python train.py --model="model that predicts concentration at each pixel" --train_examples=47500 --crop_scale_min=1 --encoder_parallel_block=false --beta2=0.98 --lr_schedule="poly" --warmup_steps=450
Rows from block 2 of the decoder of a small model that predicts concentration at each pixel, named by matrix and row number. Each number is 200 + 30 x the weight over its row's rms, rounded and kept within 0 to 999. All counts start at 0.
Before each channel's rows are labels from the 100 images, of 14976, where the channel reaches its highest value: "strongest on" is what is common among them. Only what is clearly more common there than usual is listed. The data: reaction-diffusion patterns (Gray-Scott). In brackets: how many of the 100.
# conv: 3x3 conv (decoder.decb.0.0.conv.weight, 128x128x3x3, each kernel summed), inputs 0-127

strongest on: feed 0.039 kill 0.058 (67)
conv.41,206,186,206,153,189,171,128,216,227,210,159,292,248,189,184,182,235,184,226,211,185,195,203,183,181,158,215,173,212,155,271,183,200,194,188,234,210,204,251,188,134,189,217,237,163,230,163,187,171,197,204,133,171,235,157,234,206,220,211,204,200,187,267,172,179,241,221,212,183,202,149,207,187,219,228,167,179,242,200,225,237,179,189,218,147,210,213,187,187,206,209,253,129,164,212,146,205,208,216,180,229,232,198,216,206,212,162,147,204,227,236,205,203,167,175,226,200,201,153,166,193,242,207,178,201,164,215,181

strongest on: feed 0.039 kill 0.058 (59)
conv.47,186,193,215,229,156,214,208,151,173,195,252,155,156,176,238,187,171,205,145,227,198,253,169,212,224,207,208,260,218,239,155,233,224,211,230,179,200,205,179,245,197,142,192,210,175,176,169,240,253,215,209,226,184,142,225,176,182,183,154,179,187,250,187,170,177,171,208,181,197,165,213,191,147,168,213,230,218,199,171,114,155,181,231,165,218,212,187,228,214,172,218,152,228,192,218,214,195,209,236,184,169,153,186,180,244,257,209,231,217,206,191,184,209,207,253,184,214,214,264,179,194,213,213,235,160,252,175,197

strongest on: stretched (54)
conv.127,207,177,132,241,196,168,156,223,223,227,244,191,220,167,200,228,239,211,156,191,157,166,175,187,168,231,177,195,223,166,195,204,233,228,183,191,135,225,136,199,214,214,199,231,220,198,164,173,147,226,194,276,174,212,185,206,209,222,210,237,226,215,193,132,222,145,175,207,160,232,227,167,224,195,149,217,156,224,179,190,199,221,199,235,247,192,198,183,170,210,128,187,187,187,230,200,219,148,207,172,241,199,165,213,195,239,204,207,178,256,234,190,176,176,182,241,250,239,150,184,185,249,191,234,193,212,188,184

strongest on: feed 0.03 kill 0.062 (25)
conv.107,236,175,207,241,187,145,127,203,207,170,195,168,228,159,218,202,198,254,152,225,179,223,202,218,154,229,219,198,250,151,185,200,212,196,199,192,178,210,145,139,221,232,181,229,194,213,237,166,208,224,198,244,175,233,177,203,200,184,247,240,238,220,191,195,162,217,191,161,191,160,196,166,215,198,184,203,162,192,197,128,225,214,256,242,233,142,240,159,200,193,196,163,201,239,244,231,208,174,211,195,169,173,168,235,237,235,210,241,207,229,198,217,165,219,194,179,208,221,184,183,173,265,200,241,178,271,174,192

strongest on: feed 0.062 kill 0.061 (26)
conv.22,166,159,222,234,229,205,235,177,196,188,203,245,238,201,209,175,201,213,185,215,201,205,218,151,155,232,211,159,224,148,205,198,238,193,207,212,172,135,168,268,152,225,219,187,189,196,133,207,222,158,117,169,166,193,209,190,166,240,169,198,214,195,233,177,180,191,229,204,223,182,189,164,195,224,234,199,238,251,123,169,185,225,255,231,184,186,172,176,173,185,192,199,157,186,241,164,238,201,227,171,226,186,201,264,229,265,207,205,260,241,210,196,162,192,202,188,213,179,211,182,244,221,173,192,192,178,210,222

strongest on: embossed (100)
conv.28,209,233,212,171,179,238,216,150,181,212,196,197,185,255,194,183,209,183,226,200,234,194,191,211,222,181,196,163,179,260,234,199,188,199,221,210,203,167,206,240,154,195,189,202,192,151,186,251,253,172,190,186,179,192,170,220,202,182,148,147,145,178,234,221,154,184,171,194,197,188,166,216,219,229,237,189,197,184,178,165,211,192,229,213,168,261,213,215,207,168,207,260,154,186,191,202,116,227,192,141,196,259,224,150,229,126,187,193,201,165,175,198,229,250,206,160,173,134,196,252,216,181,158,200,233,200,231,179

strongest on: embossed (97)
conv.122,169,245,203,201,157,125,175,202,154,201,218,188,209,232,224,185,183,208,207,200,239,172,209,194,174,201,211,259,175,184,221,134,195,238,244,187,239,215,211,211,229,191,192,217,178,164,197,216,236,196,240,223,205,200,232,212,211,231,164,184,188,190,207,206,136,211,199,219,149,196,246,230,203,227,243,163,237,249,161,199,215,193,211,198,168,195,207,217,194,222,233,238,164,99,196,167,141,206,190,140,223,256,225,188,243,135,198,188,208,176,183,237,216,184,148,236,209,248,243,158,226,210,208,217,242,207,202,202

strongest on: stretched (56)
conv.2,204,192,271,187,243,254,188,202,218,222,215,193,184,212,151,214,201,184,206,184,192,140,234,217,222,191,184,168,226,176,233,235,173,226,179,172,154,218,213,205,203,204,159,149,180,174,187,239,208,217,227,170,197,212,230,170,217,186,264,185,178,192,189,224,167,192,196,225,175,195,178,223,109,218,210,204,181,213,151,209,191,138,233,233,234,255,182,240,179,155,163,191,207,203,173,243,182,227,184,153,157,223,223,219,230,203,232,216,184,164,152,191,227,248,223,235,141,183,193,210,167,193,139,212,127,191,210,162

strongest on: feed 0.03 kill 0.062 (42)
conv.16,231,197,224,238,148,181,222,157,182,208,212,141,216,158,215,218,160,215,198,199,177,241,232,215,176,149,159,187,220,230,181,216,216,200,227,217,197,191,180,178,178,138,196,239,179,153,219,199,197,199,174,227,153,152,125,213,160,141,135,262,213,187,220,222,140,181,172,200,219,166,221,212,194,197,227,206,230,179,224,137,169,172,187,177,189,229,192,234,205,219,255,199,238,219,198,197,156,181,235,215,225,222,246,175,191,180,218,179,156,203,196,169,150,216,166,181,194,202,204,197,147,182,183,285,188,209,213,203

strongest on: feed 0.026 kill 0.059 (31); feed 0.034 kill 0.0618 (30)
conv.59,194,202,219,135,232,181,224,257,172,247,200,216,229,202,195,191,217,143,250,166,164,146,182,170,193,173,177,157,190,146,214,181,184,190,170,227,198,206,187,168,242,255,150,178,216,212,243,197,201,197,183,149,179,215,213,201,179,184,204,167,203,216,172,188,217,219,209,235,204,234,213,164,223,247,182,222,214,230,182,240,204,207,201,256,154,198,245,191,185,227,216,294,156,226,201,163,187,189,177,211,224,248,215,182,224,183,196,155,202,262,137,204,217,214,155,224,194,227,179,212,190,145,207,267,201,209,177,232

strongest on: feed 0.022 kill 0.051 (25)
conv.11,179,199,233,171,218,210,163,163,178,222,193,207,209,215,230,227,243,182,201,210,214,171,246,198,187,257,231,206,205,178,237,171,195,233,158,216,201,226,176,200,190,196,214,197,153,162,173,256,177,183,241,209,185,190,213,244,266,230,208,208,216,199,175,224,170,185,144,222,201,240,184,198,195,228,177,212,169,191,148,160,287,186,227,233,208,199,214,176,172,235,186,200,172,163,251,200,190,179,162,143,238,247,183,207,256,190,160,232,238,208,154,193,164,186,119,173,156,175,187,198,168,240,150,238,222,212,174,168

strongest on: feed 0.039 kill 0.058 (28)
conv.90,200,207,208,158,241,189,210,238,251,162,259,208,181,193,202,128,246,255,211,191,231,222,197,216,234,164,235,216,193,199,184,232,192,237,223,158,141,261,160,136,262,198,191,170,172,184,200,170,148,216,208,249,195,231,196,150,232,188,170,217,175,244,185,195,190,194,171,196,148,219,257,207,226,163,194,193,180,213,210,195,226,142,200,216,206,174,214,157,208,206,199,189,197,210,185,246,186,198,241,180,207,236,202,178,171,183,214,182,214,157,194,194,197,218,233,222,157,220,145,179,137,209,205,247,171,193,257,166

strongest on: feed 0.062 kill 0.061 (32)
conv.102,193,155,189,196,173,212,183,170,184,181,261,190,187,202,232,214,153,204,167,182,209,215,175,179,181,180,221,216,200,197,138,217,190,197,208,180,207,160,180,227,180,158,239,235,195,206,201,206,189,133,187,175,205,145,206,204,183,213,194,200,235,179,197,151,250,142,223,166,237,142,163,189,200,209,194,192,265,209,196,171,235,207,250,185,211,204,178,236,244,184,195,106,214,198,193,179,200,209,271,203,202,140,211,258,216,229,231,249,224,191,178,212,210,167,232,153,202,179,228,199,235,256,201,194,117,232,207,210

strongest on: feed 0.039 kill 0.058 (28); feed 0.062 kill 0.061 (25)
conv.119,169,174,212,195,159,184,162,249,169,220,207,230,214,127,187,189,246,266,188,255,173,219,232,220,191,225,223,194,199,110,151,223,212,200,206,209,223,193,190,181,216,229,215,217,165,243,169,223,192,207,152,179,177,173,198,211,208,234,163,226,228,203,248,178,228,188,197,216,215,284,159,180,220,196,178,161,174,225,157,178,196,163,189,213,180,217,236,154,214,230,215,188,144,206,178,164,192,170,197,183,232,193,203,254,152,228,189,136,180,265,190,220,195,189,159,177,223,158,208,190,207,230,215,159,237,184,183,182

strongest on: embossed (75)
conv.64,185,199,212,147,224,218,203,217,182,144,227,168,200,272,157,219,223,192,204,155,203,202,189,173,185,194,172,217,210,193,194,223,208,231,182,239,214,158,266,159,163,236,188,201,196,212,103,232,199,228,239,140,193,194,178,169,221,228,239,225,191,214,146,203,230,180,229,191,189,183,184,210,191,233,209,225,219,228,170,185,180,239,160,246,195,173,192,228,202,188,199,190,210,169,177,305,168,192,241,182,177,187,176,198,230,161,198,233,227,175,165,201,224,208,160,159,220,145,177,166,232,220,215,201,166,220,265,179

strongest on: feed 0.037 kill 0.06 (25)
conv.109,191,231,253,163,214,191,183,213,186,207,211,249,201,199,141,198,231,219,213,197,224,238,191,215,207,217,187,190,186,139,227,176,196,203,211,200,165,211,142,199,160,209,188,187,175,127,130,194,191,202,275,179,243,253,206,167,272,243,187,198,219,202,256,195,209,199,160,228,149,229,212,196,180,186,206,196,203,233,145,245,205,190,197,212,198,227,220,224,200,156,198,259,177,172,221,184,177,243,186,171,206,262,182,205,279,186,186,152,197,198,175,227,196,214,164,238,190,199,150,203,178,214,149,239,197,157,213,185

strongest on: embossed (65)
conv.81,216,173,203,217,174,195,162,291,196,213,167,220,223,214,245,152,261,192,219,239,185,202,189,190,184,213,218,181,157,197,183,231,202,160,207,211,170,145,235,162,202,205,196,206,214,251,206,228,191,234,249,251,232,257,202,221,218,197,190,254,195,172,216,244,229,213,211,184,172,219,167,220,256,178,170,221,168,184,239,212,242,204,176,158,174,189,212,191,249,273,216,218,210,209,248,224,223,156,191,265,201,222,160,161,189,207,179,204,190,177,201,228,227,235,151,189,240,176,193,230,191,176,250,166,250,210,201,160

strongest on: feed 0.034 kill 0.0618 (29)
conv.70,156,175,207,186,212,193,233,243,189,183,277,200,183,170,183,209,221,278,212,197,177,160,225,174,211,281,236,227,176,168,181,238,196,211,161,194,192,237,212,193,195,211,209,175,150,208,199,246,180,196,189,214,219,209,228,180,219,187,190,197,235,237,198,133,171,154,199,205,234,165,227,222,186,197,149,231,152,261,155,151,200,176,221,205,225,186,225,214,160,209,131,167,160,175,204,229,189,169,195,168,195,176,240,250,192,236,182,204,244,230,203,246,180,178,198,207,201,184,187,194,216,187,209,156,187,212,160,119

strongest on: feed 0.039 kill 0.058 (26)
conv.79,219,203,227,171,180,224,148,239,177,211,158,271,190,155,204,190,237,216,223,270,170,227,278,217,183,205,195,174,211,181,221,174,190,222,220,215,126,208,210,193,178,172,213,232,146,175,198,197,241,214,222,172,198,172,104,214,228,237,175,232,225,154,278,201,195,205,180,178,182,166,141,205,152,184,219,166,194,210,206,185,213,134,213,185,200,215,218,208,191,198,211,236,202,121,205,183,235,191,187,219,224,224,182,205,171,214,193,218,193,189,141,215,194,208,209,190,229,163,191,199,174,229,212,219,167,145,209,191

strongest on: feed 0.039 kill 0.058 (49)
conv.25,168,244,171,130,235,201,232,225,211,212,194,232,250,207,195,211,208,167,275,175,201,230,165,199,245,192,214,204,163,201,240,204,186,205,183,240,187,200,196,233,202,191,204,209,212,179,195,183,180,197,221,175,241,246,184,220,223,203,214,147,173,189,233,191,262,224,214,231,186,211,194,191,263,229,219,171,184,206,187,264,239,207,159,198,147,214,233,180,211,219,174,284,161,149,193,169,162,245,161,182,204,217,182,197,162,199,161,151,184,217,243,217,225,221,232,249,190,205,185,193,238,210,248,178,233,142,253,220

strongest on: feed 0.039 kill 0.058 (32)
conv.117,176,175,168,188,193,216,198,136,185,191,220,206,243,191,229,218,177,220,137,139,195,218,202,177,154,202,180,236,196,202,163,161,215,223,191,231,189,220,207,249,186,188,250,235,229,189,157,203,228,118,196,180,160,166,181,221,149,202,133,194,179,238,168,140,198,158,194,219,161,142,206,215,226,177,219,242,254,197,179,126,207,192,219,157,172,163,221,175,202,194,180,183,161,194,185,252,207,235,217,173,152,171,237,226,219,221,173,187,192,215,184,198,183,202,212,179,240,228,212,154,270,199,201,227,176,215,199,192

strongest on: feed 0.037 kill 0.06 (26)
conv.65,182,200,166,215,194,169,223,164,213,180,198,141,222,247,241,186,168,207,167,161,250,175,217,167,187,249,190,241,173,205,221,157,185,213,193,174,193,154,204,223,150,178,232,209,203,157,236,201,200,150,195,258,171,204,280,217,239,186,204,190,147,189,125,223,206,175,236,196,192,186,193,182,219,205,175,243,218,170,204,169,230,177,238,201,227,220,125,220,221,174,174,199,229,154,196,243,240,202,195,154,214,196,197,205,255,200,193,302,221,193,216,167,193,173,160,206,198,192,202,236,205,233,199,172,195,217,230,223